Weights of a small segmentation model: 2.04M parameters, widths [96, 192].
Rows from block 9, named by matrix and row number. Rows with one number belong to one neuron. Each number is 128 + 24 x the weight over the matrix's rms, rounded and kept within 0 to 255. All counts start at 0. Numbers have three digits each.
# fc1: MLP up (model.blocks.9.mlp.fc1.weight, 576x192), inputs 64-127
# fc2: MLP down (model.blocks.9.mlp.fc2.weight, 192x576, transposed), outputs 64-127
fc1.69:106160121140101112091129123170121163120185145134121136112081129133116128109145104135149153104124130118144109126102110139110130132103109095148141119132092073129095123112148135129137141151100117
fc2.69:112137143122150113113131139127076143112146171149124137159142133152126120145108122137118137110104134136146116131128167120107164118102121131139136139122104094142160112094126144129121141125121135
fc1.70:121084142143103122129160126122110118063132162160111124113107134131156139155123124080122110156075097127121118116140130105103134111155161099146141152174142149079110094114122097122166146134092166
fc2.70:132160136127157135112159108151135110106119138097129159127120125122129086159115112126103137109115155132125047107178112129122110153123145122127148085164137109161127125119118148125134116133093164
fc1.71:174129118119101147109146138135120089148130094146123124118131155123079112158142108129141115117125154145148196126171073126130117119100109116119130134109164133179118151116132119126099125137141106
fc2.71:130126141136129125136124176134111153095127105149124079104145134129129180143125119136131163114141178152115166123106162110095095181121137153087143089073140103095143161132142110128156123151182110
fc1.72:131138154128109138124109122141101141099140142140131107143116116111108086182136098141124122143158106097094157095154123164124133145155166107139130132111108153109112154139169097101126123132126137
fc2.72:111112122149151122151126112159121113163133152173115109087140123117117114155139110154170124162130126098082125184105145107115135134144123141121114125130111106143120094115111107091145138141150138
fc1.73:114135117121140100138131094125147087125090131180159113108109149117104138124086128144149135126149150134098124158141149085134179131099110125086168116135099146106115136119131150089144148095086140
fc2.73:120097106156101140156147154121114148101101146090088155136130128132096170134130102105153117133113153118143133124135115119140089119129122136122134115140108120119140124143117154145120139119155108
fc1.74:070130105102184122121145128113121166132166128133155103139134113146096178164141134075093115140115101168150130146159083128177117136127158148150129113134132149117145091060116102155088133100104115
fc2.74:098162111114128119085149125106141146141107143122146120110159138122098099144150116129154118125172118166114137136141121143107150125171143129115113131132127094135150075129106171137133140135113128
fc1.75:116145137178176160120141107140140121153129089168134183093131135144116138163121146120139186083107093122123119085149131105109111063127134114124149139136065140140127125118111133136135100096121155
fc2.75:178147085113141126125102122190130155127132104109134132125114141117110130108146123122154141158109149127148138100169077144140132145146120139129145145130075166138115116150124173074132113086130164
fc1.76:127135143157096139116103134113132141077113142147118122150100132132134127153115109131129121143125126147123133132179107137130135074146100122144173143132119121118143169132145115116114102120169126
fc2.76:108109132154165098121094122143183129119144113116148118131154127173129096151140099141132148139133106149154150124169121151117167145150127125137153124156100141141111159149113111175158149092137128
fc1.77:143139182083116123129130125138140159119142088083115111128155127115133155138159133113199172113138146124124108135134104149113096131157091117124124131106144098108137132131063085128107128081136102
fc2.77:125114121125110116191109108121141127104140116139157105148120074101143086099113102131103150096166153132128115129168121108104131103125158164128157172119107095135102141117112150123147125136171134
fc1.78:088081119101149126168150109123104159139125133112144113123106174122082127159145131114170095108122129146146111122103112120098102136138130144110165101103157132112109111107121138127110145125124115
fc2.78:190121114147116124086134142172142115131115131175108168153177142142139167132107142117128170094103154098117150175139081115124121118114147158134174166119099095145160137113117109143100155091080114
fc1.79:119122124088139138153100115117135151121136183161137127127131182137148137083147104125140114132079119132119099128119101129134165139136100140122114145120098135110109125162121125137145132118124154
fc2.79:135152152097137146108139135148152102130142149120102139146091113154129137104127127133122134095112099113112127138136145162138161123168149065057122153143131141160125141113136129136118106140130106
fc1.80:102120151146111126137153126118139098119119132123154142118112136116131111150122141106126138146119147124139140121093111116110140128084150122132127138132133127130131122115111148120158129120105138
fc2.80:111095146095131114106147148122148118119150116144105136148169142094194117141110118146113146131135137155098125119118149096108087108110115120130152130118115145126137102096077104139124137143082157
fc1.81:165149135138121159113109081163181134154120118122137091130124139142146177134125119132117110128162118130108090125168110143107117142100177121095137112127084150109141143143152133141126141167070150
fc2.81:157146129146143082133110160148198112137131125134107086115144125097099123103145110099148155124123155121111161139117165137108155122149064164091155149099096170158096142202150113123140084136120126
fc1.82:138155134137137162128116153101147174170131135117141124116136097125120112148126142133126135156095122123129095090098129158146150102119094100153101125123174126097119118070105055182083181174131108
fc2.82:152179060120139148120098120114099106141150153127169058168100166131129140152106149088085121099163139111123145151116160176143166090086132159134091104128121113181119090108151122105133222107131115
fc1.83:124110116134130105117158150132112142094156161122117125098144130116169139122134138136146138144174136119117118141106134120137113111132094113156126131161119128118152147138099125106174145096115084
fc2.83:105118115109114146106132116130149147132151113105141099159141138137100160137112171110124144099146107146126116089112115146128164139148165140181131106131137113153151099107128103131109136088139096
fc1.85:106132115142137168171105101141122145145119144136128123107101103161138134152136133139100110109165104082080127119140109143130166103115117094135105112125137093100128142092105094128147149102178144
fc2.85:133131152105100106140118109153131121135116121096169117120131151131145127119134166121124122143157138103122134122130150134108112136095140134148129122144127094097122135126118168129134112109122153
fc1.86:089136136127109132103080146113140143149129127158163152165103095133176131157134069154165167107094163133120165130128117155132194120079133079104072166086082120145116133118102154153108183157165154
fc2.86:186100178148135098050134134151131071110119149124141160077156125117095130076154147103115130119111141130112156125145106114110167129160170159122094129100076146123110105136110158129153066118110121
fc1.87:141104119179135170120113103185160139122103136146108139126081134193124130171144181122133183124133065120139136118071116111115106115179112150162059108099143148127126131105175136115125140131151157
fc2.87:095133168156081139126123142127095144125095133134130145135120112157112059158131097118127120172122098111146145118109143090132121159157168121144121138140119146103140147167146085126142119144144129
fc1.88:166142078133138105172159134143107176126189104105143093164099169105099148158113151134103134129121134093125102111138112119122120144160087112144155113126104115097105130130158078130170105128143112
fc2.88:135091126127180146118135128139147100102134121137131115116150134095105120124150132131111138130163097157077149115139139141134114103115128155141112116098133160122136122140101143148127114135140075
fc1.90:111112126129122098111171095161142173180155132125147167153154163118084154088100163091133115131133126132176117129141124126121097135139086127094142092102130179151099141151109119128141102141131113
fc2.90:126146131144165123096178079137143154127082109132147138047114137157110108095147190152197127135141140119131134124151167118149128133128145137125065100189101125094126140126124146151104148114127098
fc1.91:139117129057135094137165141107151114122112129112165156087121144112126142126130064145085158123144107149125115128082111124141113127113132164187138140140139176107131110097126159114129179119133162
fc2.91:106124135140103104110109088135124136111114132100132136118136126133089091120124107087109123128105138169128095141109151129147150129103164129135094135145119129155147138141121160148131076125082156
fc1.92:156110142165088119146121175095119138148152126117117138149143114143181084134121118129131119147152142157072095134078073123094100153145111078104164144100143134122157186155072125104101118097122096
fc2.92:110115126147125130146089123104121087142135115135160119161103110136147112111139100163135159075112126147094127119070154109074118076123113117188072124084098053119109059148101179107107152128065161
fc1.93:116130155118076129110175140148109130113172135107165152165099112123149157126127139093124127125086094125138137129033128145092139120114125135129129131117140124103134135144169126130161128143133132
fc2.93:157112153121137134113148133107128112103125100130113143127124125109092115104146110127123128161127128129122130094100102131133180110148122143102168103076110130147095126122105124147099102140119158
fc1.94:160119128133141138118095103176122166119115164106112152093096125110133175146126139124125161131170142091152184133156131158148137127124128109116112121092081073160135128150103095140137148117130138
fc2.94:130162116118096140121155117132145123183150158141106148091129127115144136105126130164159150154144102116120137126116115148121116108159133154140155122142160088142139108169122145103091117140166131
fc1.95:159127133134127147114098111094133138151185130110113151165153109129136137128136156110133108161128107130149149159099069179109174138120136138135138159131108089122118160108146153150111134109135125
fc2.95:082159104144097117148093119083093126137117116152196133108123134119143123157116159112094156085096142171126112120129145121118127117112135116111123119160134113121147117128128126109132105114143102
fc1.96:119125117133151145123143126164165160156140151150111163106156140170146144096123128096151131140128127139094143128134141077118114145150130161083147147109125091114180149092134146144127122152124132
fc2.96:133147136130151128156149139135159084114124168156148131133114172162108112136119115120122088132124142085131135118191165136106160104102139111106118131151130091150130117150162130111123133126126126
fc1.97:146126147104155108123099091142112146148146101137078142142087156140118119078132125140113125113131126103138126131128176152097138129128127112094119163113156151109125100171136129100166122082122137
fc2.97:109126131076159101125136138132121129110117109123118130128084156120157117143132113157111118193152092154134095106118139107163083136126165111120145130171103159147108116129150143084090118139145140
fc1.98:144162128136166139153116123098111137155129138131133126153124080145139131106118113122141111131119172139116150100131086107106122151147138135138065156131123111124101113105129159105129149152097129
fc2.98:091127176143094094124131141096105142129101131140158102128094130085096138126107156115121141073117130138111144142159114127108126110146163124150100103167129109115122138120142124129110132139117116
fc1.99:081163111128132146113132170145105121134152120161132123133137127082116121097140137150102143098130116137144078121108086109158112118142162115179095134116145080117159111127107125127160131140138132
fc2.99:140181143108115134133156129104117148152115110136141100129138145123115119102161149152163142123131127108129135142100132083161143144074130115133138109166137113143104115159120125136122126142121116
fc1.100:144160121135134132108101123122089078121122131130142159134106101130118134110099120129099123131133158165116142105147111097170148131162102082109129124138143129145135147148118144056138112149072135
fc2.100:153151093148154138117103157166094153164146111134151112134112137172140122145083133150155123106144094143130155112156152140147109145126149125121117159096162141113139122108151128121114158113092109
fc1.101:135148140113104133112136129110118126131139126130117121154119154121114112146138086141142123143152098152088137101116146152125123056118085132053159127100108053116104130137166159130115126165145135
fc2.101:109099145178120116151123115101104111135116119131137129159102135138118111162160111114159108112151103150107121153090163131121137166139154165110123152124139072095139092148116133148133127153156101
fc1.103:121151119135153118122147146103123128105102107140122127113121110132105101135114095146101124096119150151101153125129135188140107075168164127127183132125159101132139151147155172106165137099127123
fc2.103:153072137117122107134149130141174079138119120134159125171116118124161125127102162120132168159112131147104144134135099163127099142120102153136081102114126100125173137130107123135147119133095127
fc1.104:122135118131099104132098129130142150122105114107083154156145133137166165120127140123119145093121137128158125103097173109146138108101139138130133141107148145148132117134130140146142144082150080
fc2.104:144162119148143102156097134140105083154130094158156109114137125137102133111127109129129110163129148115133117104105153101139119142124079131134119126135105148133091102085096116147147138086122089
fc1.105:131193153131124142133150127151114142164154132121098175101093103118133168136139120149156156126119093073107113115086100127142121103141113143124125101112170168109166126140096114094111156181136123
fc2.105:156119096116107139111172146154129127142129144141143146109137132142167148157122137125153174129141096112123113159083117111127152156154144146134128158143144157152132145100109105130138099128148100
fc1.106:121104111143115139133129107164154103119117135138166134159133125103154154165125123094102138119125156151111134126119154121096115122109130123101099125108140107114126148148138149168051117116112135
fc2.106:143151114146152124136153105130102121123118136103114146118081097116128124154125110123125117144127114130136130144136107100141128135127135125162110111163118121091145138081131150107126142156121120
fc1.108:139112147135121131149100106110136138147147132129170156125128116155084131121111174113163151085160148154134153114140126087135111083184115121148126129091114112122128131156115136151077158086162116
fc2.108:133156091108107139194107133094130131118129101164122150098127142119142104143120094104096175121112121199097163154133128078124169134165121128109075196118091118170113132162120087146175100070183115
fc1.109:100152126106113103155117162138179100119170118127135126143105120125073143130131065123140081143155149126146138145195071084130145142139161121194150103118139117106144146159117197100064152120140166
fc2.109:122157130125098113141123141135121143149096104143110113131072135146123115177109144102155089131109082082170125125143105085179113114134135143138151107130145094091188134183116121151113101111119107
fc1.110:146112103150135149167171118163142120145112159136116106151144121173113128124115133137152131133100127132097115138136165126103122118132126080108159113137166104122139164145099119116147125095156131
fc2.110:070159088133106124067129102144125165131153146099156128118168136133126115166173169111126061080089144152143136151115109115119135129121128162183159124131071100119130132138109123122141115189128165
fc1.111:150135108164120140106090137107093170141147154131122143109119117140125119139136144097102162172137113144129139108113117125130080131141123130122127139105126122135122141114150141139123150160116150
fc2.111:124112146112125127097092110115125097127120131156114135140135127106160139135122111146139142071112117137134120111144165107110133091131162153127121127119118115116107147099148097152110146123107136
fc1.112:114103126154147090101109144153132139195141123126150129119116160138117127134143105077114102129135140116138113097155110116151126038135163104136135124119191124103163091122064147126151172138126090
fc2.112:112128157109111135141165077152115099133125142175124118141146143124159151097113161173139121140103134119104123122134175121138127149103110147134151127142152112146111101115126089144143091160103105
fc1.113:143155120135124127097169127159103133108136159140077122179074142114081120083136134118072128148112103133184129104141117148139143167130151136075100128096173153121079139119118141084113133142074115
fc2.113:106165121121145082122102115133137156166139161188135186153104119122168135144170181099131140184149162155037161078195142145124145140146059131117102154122139123136095096157142143115154098111145120
fc1.114:111140117067148097128119096123134119084071112151111163155128137089104105115172073146123107088113138134158145088113111105140155124154119125108141155126152121100094099101120176107151139086067109
fc2.114:099150126148124126142109120147108102150112132125158143111135143138143074133101166133138117135134117149116141144126148120101128123164108120104108113082153105113150118102150138172161166119107133
fc1.115:134129132121117138086143117183140097093103157119149105110155172137115129162121147129117121124136169161091118140157147081121138102098127120114140138142127083113130147171095160182121129107107069
fc2.115:143107129117133175039145117125120151128122125153164134133143138107119140149136160125155089123104122172119150062133149113156134115125124150152110114122113114105103097158116120134143160109139117
fc1.116:140153121154131134115136177153148115127124075118147126120091136108136158129136161128115113143168117137099117117136122106162126142127158140110145105078150105118125093147133078162089125125159155
fc2.116:146141096185093142133150111148182137100158105139100108116174155117119134129111057185094081125154125145130101130133154128107122123135149129075151126102101148133107169106115142135135131088166127
fc1.117:133149154132118131110135140109156155158106130121112119127114138114141126130134124102105098148117155090094097098143101114134134155123131102108079135148161125107128136140167100098165149140136166
fc2.117:128170122150123188131113119134133120133117138099097175135113122137094095162127130089102136085128136093123068170125126115127113090097154118121122099117154121135155118142133128127116075132132167
fc1.121:088145115109132148138093114063135117142081140085152117111161110185145154136118093129164172106159130111128113111141117130122154142141137095104105138170151079099149133145100085139143143108127143
fc2.121:123133113101141172129126166117138096119147142126134173143132121136154105119141136119130098150147079118131074126178103122122123165164174124126133147115129125136128081144141109146113082130132130
fc1.122:171144151151188157148117137113153142152153111106132119134142101167160127109118165130126073136179139144091125116092127130146138132098128154126082120144105123140120147154135136123116126146121153
fc2.122:134109104175202088125143108141115098107163159182161076176128128138117113146150169136102118133115076146129134115104068181149182158134151153188100110150097143119111115205083139128077105137127132
fc1.123:118175129136113144114134106137103158177159103132129078176139090120089115150113111147161131136125160149107070108132121126118081106129111123140182138131107102143161129145131126160128121121129122
fc2.123:148133141145180110050104128150096109095123133136115130108156102123103105140134115128128159099135109115150101102160104072145123123107180092149120125097100093119129121109153128156138147113121123
fc1.125:109132096128109073148191144188099068122136100090124144111107120127092109144121118107137122139108110128107127105091138147115116157168120108149115123094130146121144147140125138148114155140134135
fc2.125:139144133153104146161159112148078160111151157102098098112104146124132129178143162131131097112131138131117102111077104173169129132137157143101106169124130169163129120126118116118124108128145113
fc1.126:123122191116139140102116122165080082133130167139129136143111129160146151123118114122115133124128157087134134089148128094126066145119179117120153129124116117133121117116131137116118084116123153
fc2.126:104094068126139102143136150111112146153133161143106115132135133165155118089117136107104084155095110114116105122086134126110122107106126124097077109128162106129133118110107120121139161140161156
fc1.127:155115151117153135060131132117128092141123126121142142142120098154134092156102143167120109130115098076155134102123092155158127149104160146142141144118107167115135152100141134129152158102125122
fc2.127:092118078145105093109110141106133131129112152158104131093135156150115126155125093132127114119141157081133122087129188155130090136141125095111122075096147141128137089137133128093144096162101128
fc1.128:169150121134106133141103126160102099141112125128125125148118097156107121096146107104166154124136125114146127099152116115134129137114161114126101186132117105124142127087136117094136175128127105
fc2.128:099146146129170094133107129157141100127114123134126114126149179069112144151142119121122081136149123128107150163106109121092086122106160107126148154147129129116093099139168110117136107132130116
fc1.129:134111134129126070162148132125152143135110146074095133144092149149127092155136118172138121175172199077143109092078112163121114087094180139109154178124130126110145135122101128073139144116095114
fc2.129:127104129109108140140144148149132107141137107105121108117100202115132142084145145167147134140149116133097122138132125143086078129171059170150133120152149161147197161110098096108095150135119144
fc1.130:089126145141147157135123112125134123120083143105155155126138133143122159083103154120136103113126135101110098130126132161161131109138105123140114106154142124147106100124169100120113139094138135
fc2.130:138124126142162158138172102108096128090146100127150166075105134133155116122121128125114131127142128115118131135142141121134133145075127136137135148135140128112169141193181167131132144129116154
fc1.131:131123142105123142121124133069161134105161128114142112154085141099141145134135173131125114152134159123124118102124123162099120086091110144117144159147096089113115128105136088095092090130138134
fc2.131:149117123146126145150126113095141144109095106145114142114187148172137134168127143091107115107131160149150142140144143162126127150132126114088119137100152129147128164154128126151204105103119134
fc1.132:148149116145123153115118116110142150125129172103144120101184153123164107085141143123134128123142140166111122153128123144119139162081139115115125157124134145146136165109142113126110155117130118
fc2.132:110102137131176131102108134114164108131129157071130105128123128100122142161123120122135132121153128134127173127095120129094122106062106128129140159096145149103145134146158119126128091153210117
fc1.133:086165121095124162139146094157076118122112163060114131187138191151113153123143163083137121167135169129089120107115121180107133126120118128131132155133165181095118139146125152122123144139140144
fc2.133:105100164119127141155146136160102136137139120090160121155092140137122150127108139137168082094135169130102125135120071168133142115108114112176128105134105131138154120127144142136120141143135156
fc1.134:127116130091128124149144136094153132111120113122144158150144117124161131140128098129113120148125129148149155140107132122127084138140133117093163096138145148108146144102140127120074093169125142
fc2.134:118113115133136101152166169121125109120111128098108147144141142114099123132120159138104164116122125175093112121138117090146121140159177161109137123108126157121140161116175144157152137161144102
fc1.135:103140146134127121146116128142101152126113124192124147159120108156147155113146118162109128112152111178137123110119129119109144139107113130144092134188137085103162118130116147159157129104110143
fc2.135:095119170079081130128110131113082149115092195107141168136139120081082118127113094142139162133109196070188132088152180138131144143194126177193119177120096173149189113082138136138139124106172084
fc1.136:148075108152173128078094153132147103132125154121178124117124107116142139108107159121094105055168112098138098098134130164123112130062117123127125135179080067084137166145128142150155126136136153
fc2.136:133104126131126111133091138183073120137145152156117147157151134066118138154113122126125126087143152110157123138117112174196152141101130088141090091141051142147105134057125114108085191113119083
fc1.137:118103162103118147084152130140159164106125151157119140098138141134118127153127132123103129114177099100138108129148114164121135127095082165120088127116122144114113122132135111115145088084151141
fc2.137:162117167092132146163145111142147076108117155120135152134146117134137097110138116131123144133130140112115092154132115136119092139122143127124098107127108123114133133144156163148153148075144144
fc1.138:121143151120089102108145140103075181114155129139129151140177126117125173112144104112135171166150122142167122132093153132098091146115119110160171132100105125118167151127139122132180126156079164
fc2.138:107070152127124111151084104142136131121101139114127175117090178155107159139118078110128121101149153125133119100141141146132085123155151133158148129142126121107124119146130129144160138117105153
fc1.139:090138124118146115115139089123134121088132132102118151151158181093125153111136153096110108191121143096130140121125111133147134121101136125130141147117128178136138153090144146085095138181179129
fc2.139:118094111153185146113124113160081094073143130170112100100110147090169120142107143101138176065131082126105140106125107106110063137147185155139091137083149118078111125143127139132141137142114120
fc1.140:125098115112156135155129084165122102138125116113118127141133144154125126178134135132120125123100141107108127130145106173145100120114107117117103093088122115109156158142120147166132137130094136
fc2.140:147128139113155160098107115162126166092112124088100143149101138124142118155149129113106083118119083124136117091116107150166118145163147111106111100131148090122086141136104117124132099125112167
fc1.141:106110096170165167112138135130118113163145114127111101137085122175108123126071126078066123126148108122090120133124110168114103131163035156162137142093095108149166114143130103167157133119144127
fc2.141:122124137143105149130116147194158122080136159140178115131143110106113110117120189170139109103129133183107113138169135112121066169094090123139084101110113148110144173051144163159105124109102150
fc1.142:131099169148146106125158146189137123088104104171143151086145111157125167154114117121141106153089128150107160128125103140142105110173116094125114125090124146099180152140098119156123104139135150
fc2.142:165148093128119170154114124161162156117137105119123125129110139157115133103138142134128115132124112158123118106100145129174112133148098127113133129123138132133116123127135148107107190127125146
fc1.143:096110179152107111140118165104124164133146088165124149120106117141114165109142125143125124136137114135145116111120104137159132118096113133127132153117143169136119146147075178150181134103112118
fc2.143:145071108147145139186148135113110127110103133136137112147147165160088165087153110150104112157075133120111178130160127123103133114159095136107115166172104194120112133131133152115120109143131147
fc1.144:134128138178190135109113077136196121065154133062151180177097115150119154092150071128142142119146140114164150084171127133114093149149140120131178109135080081136164132140081125117176142133121119
fc2.144:128112098159140096154147120150183126122146117098048147104098134121140123079089093126133111139108075131122146136103159147116111110129137122086116191106141138156082125106133164138087153118126079
fc1.145:111127118138093154143126107088122144138148127108097138146115123103107115096127132117135107115125148120135122124129113122121110112144117099149114136148097139122142165155146158189135119087113077
fc2.145:104102102117156106143158103109135133120129146143145095100093138124155094077095143124104099120144109167130126178103154127097140118122075124141136092120144116122093146152155116125091143110142082
fc1.146:115100134102124126137127108172125117111171113116104135156131114176150132118133093106101100123107138135137150124140134117121120082154171155125096159152115134176131113113111126078138131156104150
fc2.146:131124139133123106126141123127127158127122137139125156131127122177116106094120105115164131117098081138166142098179121129153157161115111123116119140152116138121132131137127147122123153141105111
fc1.147:091141101093137137136139156120114116048139130132117107166188109125112125080147089112124142140146134142142103062120110164166097104128113136091126152119134117112089158150138137153100152109112134
fc2.147:119136128115113090119134148115148110152135107173133119185128142107123125124091174148113107152122105136123152144165109094158156120094106144111142176095110159139138140102133145126098160139125108
fc1.148:114123153106121134117115104143196159120144142095124143132175132123116125126155143091182183093168164141123126082162099074136074120172087117077179138121099108129186126122105128165098100130128173
fc2.148:110140133132117108129115125139174111116140161144104092122087087129160095068085131143171120120121092100132093159110146113135136125134104105114111145105148133123116159113112130113090151139131106
fc1.149:157121146143121132126155110147101159092132113145141110106104134127124136142125119103087093137112120095126078111179167153122176090149120134161156124066134138111139135141213144162145135128114119
fc2.149:132148085131141143151102118109163111108157127124076140134104152090179157159086158113063140086103146145108105129169094112132079137132144096119096125125109134118121131103183127151178121116103104
fc1.150:134132116136125121123084162132131103145112129144115145138143169133148114154161161106160093143151111102118139146136121143139159155118126127102119155123158175111127144123125175113090134140112119
fc2.150:126104138116119169139084098123127111162123141127189150154125106171108150149110136103103082133109154124112166105130153180155158149120148123121158107136136103108130130120122177127093110162097135
fc1.151:150131103114105099143153091149155114140149176083165117126128146131122129168144141104154160133144145145140143137126153148109136142112132106132138096113146113168158122118093104159126143123156131
fc2.151:129130148136157157114112128147121156130115102095098126107105110111129154112143120127149124099151087161147113123077108133141147137140138105169124168121148131112120145131137143121112123086131083
fc1.152:135084150105085120086146105073114104130098124103121123095091152104134097141150135086108108138116125102139147117150140156055171157126072139084137109127097157138162186127148143091115154175165153
fc2.152:122158076114133118134081113091123133157133095137165104133160162120126135154155144136143111154104151097116136147138111130120150147069126116136150130093105132121130148153125116125146093139143119
fc1.153:168096103138089112125165152140123133086112156103138103135149149102146131139133164146114154111111131119121131113119126133157139163123099103132154123166128093071134149108097103144125142110121121
fc2.153:093182081131140158108155110113118115111129110141123116137146107131168090119198159115141147128131137128116120139065147127094134082148119156153090119151121128145135097127109142149128141085112128
fc1.154:099128120095100091137135147150132096138107081092138089126132122125152118137125121144111153134138109104090151082145121117157125139111153147105119144142095161128142134111123136138100177107112138
fc2.154:138152139140137117172126098105147126146118125162161139119129109123138104129106160150117131156102126168108136126145131144205138139091126121100134124132112167135118160141118138150151086136099145
fc1.155:141113134107137106112128102124120188151113108142124136168100142144122113132147142153131139124135103109147181139097156149129168069138106117154098135149141121127120092117147122149113122141123138
fc2.155:122147107118110102145121139117146145133122144122096138137134152124135135118096128165132098146121112120150161104126102174141162147098106154138122140092110095164130114127129118110122154139138132
fc1.156:137174126120103123139122150138166114147149124137158148099173068155115164118130162176192146119104121167129081128116095121127135114125136099124125155148095123153123122095148123184139103152127140
fc2.156:097099143118208128154148147126154135135160135141138102139069132127157092121151108144111129167129094113104139138145145111134094136099143127171098105115137104144121091110113153121113140084108136
fc1.158:101165089083150133126159093125172103122110118145210098122149116117152118149153115039030134148156052168156185124052111120135138132125133153117088106144108118124138080085145155120096108096124154
fc2.158:083128143164164121106161147168109124133114051148099113085073103168142127168094178061086152130197119124093128140113095079102139154161223109158049151141132085142123118188150149095151128128152169
fc1.159:126119117124105142164132145125153096145102126154100094084109118124128094169133153106152154101112089141115163132151141134131127107113149110145153150123116166136113081168096139096113141143138120
fc2.159:131108138150144152149168111129144138141176132090171116145129130118159118132129093113125081162100157112123162108108122118125157133143134164122145081113102117129115114113107155095154097133134118
fc1.160:160122142128134085142129120154115104163132142165134142117154093167155131113094112103189087179091128117115145101115164088133134110126130106103135116128113110179108103138116115137128168134082095
fc2.160:126155169138101108109106109090136130174133121110145150161057110153108132115137141129092152166144118081101109115075121108129159156096128158081086155111171106150134115163130129140118089142084095
fc1.161:133172116103119150130137154078137151082130159109139052142081119128158119177133118074122134127133116137130140099088151130110143153139092104099150160160117123062100125139120139095154124137154154
fc2.161:121065162168160115123172072162165083157147110198145122072172156124176124062133072188157101137129088162082106097092147092082198122133114148151157085126141089120156102098098154095174163106128113
fc1.162:132141106113078126142157082116112144102109098102084148115092149093140172122104124163133167110127109152129176105139118115140101121149132154127132157103154182115141167133149124126123155128126101
fc2.162:128106145136112095156132116127135156124114141142167130138125128147143129125116136171124128170107164145115149133138108169143164128100107065175141132149130115101123144117151113120142128123138143
fc1.163:131150114106169150082108167129131112151184134100110151138141176156088085100151149162143125084143157114166099129128037096092159166131120105149112147115128130114136151138148137100095140078134150
fc2.163:129158157155176107081114138121135108160115133137104091158110161129112092178145160133126118182106077105131153057145084147118149157120108135158104105130146125055107128133101111086137137113105137
fc1.164:133128108134124170162120151126175154138090128141132117083123120167096098149127164132146114131119132117153111147138099098139128165101115129141117109147091135097096090114136129136102103140116149
fc2.164:138107156149138131145140111114128117131096119119104122127166141131112165155107114118144077113122122151125120127120153143106124109114133174115115138139118147146122105138125153123112134136177166
fc1.165:115100156154155133094157122153125102094154147145078132110119114149174127125144091077168113125125120142081126110131130133114153124123117131098111140111142126117106143167101169148160126185116078
fc2.165:145064147088079092132159166189156140140091093126120166174079145129125085122164100137144138137136165130143138098181186093116119141180141152126087129167097232163083145140094153092130145103122118
fc1.166:143122134127120130162122102151144138164105105124176121118200135110081104124099119139139110134109162136126132141180096159116159103099150116153099111138156136155115139114160145122123125155122156
fc2.166:151145110090120138137184102191119107143133165131103169139110120117123108086126130122104140137116124120108121123107137115142120159099164126136140115075125102164138143090169103155141141148114096
fc1.167:119131115169101120118104145120083096094143144162161126073143131118161135039139104125121136126111120142107144124135111129142134116136130128143100157106111107114147162126105168126100110205160105
fc2.167:098121118131132145140126177126133158103150132110141124151143143138122118118105126149125134104140099109136136143190161122170068157128158153174076140123159147159097098131106122172147149123118134
fc1.170:136122098106140135104134151129143127131145127125134153119120101173131131111143139170158140136109106097112106142132131068118127133088095145120124087104141151093111158111089175149124117121125112
fc2.170:131159130111121145118138112143138119138150100136200161118113151095135137143107138135126115117113144142141088113102103069163137125094158168134108087139117148125139151105131122127170134114094106
fc1.171:110138100122142128127146142109106085141150129077137168091134129136095126099137116126164105148136149139084121126115113132136151141151144089138156142158093141147109157138135135143111180179178121
fc2.171:122136134150124129160142081136108136083092182090090128114161111120137144144116113131143139100148186158128114158107153159128107118118132111145093133155167151114139115136116161097144052168125113
fc1.172:136133164105149140109153114147112110142131087127138059155064098100115109131143082135134187104107142092091121099136122139097171133116141091128151158106146108098143135127163135125173098128156131
fc2.172:138168153128127165134126119146063106161130108120132128105113159129193133118130101131116132103135125098147136095123104119116215125136163148100149088122111077136148125146105143127106103103153114
fc1.173:100164143084114143126130122148131124115161121125115122123176153144143151131135127090124076196118161133112138120134154141133119144122131118118113123143138115190123135144105173116165128109102127
fc2.173:107101091140116122163131129117135101131115161148175110085120140126102114115131177111144120116103177134120145116154108135090140123145119107100104129141136114144143136148124104130136165115130110
fc1.174:109106112134166150120123132110122096130148149116133133174128170125134107171134112201144159105129130112147119136103120146085120100135143080161161166172117115127137144100094143154110140103099113
fc2.174:120135121107162141143126121143158126133107139097119160103151134127150110129154114085133144157102105126142143128131076135137103128160116103116105153112124142121061118135128133102114121136127186
fc1.175:107103131137134140115133113128174093153114143105151117146150150112104098098124140137137129121127198132124137125140160177111159158171106146120138096128130112143126183119150132117144103153125117
fc2.175:141135109169129127139136147147166139127120116131115158136142118105185110106132167150131148132147148094151185123123108196153133126126140080083079087174162126139124150112104093121101133132129099
fc1.176:156140162128089113157110156155125119116111167092086118127143139103112142151111137127128089147156123119124114130136095107140111180135136113126143120124114133080131112130094154109156112112134144
fc2.176:108140139117129136154125131142128142163158122155164108177162127148124130090136118135119081174127152125119097151113142132126109104112094143124140152127115122103113142102136097148096158136132125
fc1.177:089124107132123178128131055138120159104137074130111086139109169132133135127161172125122162122086080164097152124129142139134131108126140165084119132151137155147150150137114122163111148137160157
fc2.177:129079139128195112096149121162165102126092139146156127097169113077166137121109103127113162133111158079127126106094094115133154133185123160165134136151107108143162111112158175111150098135145123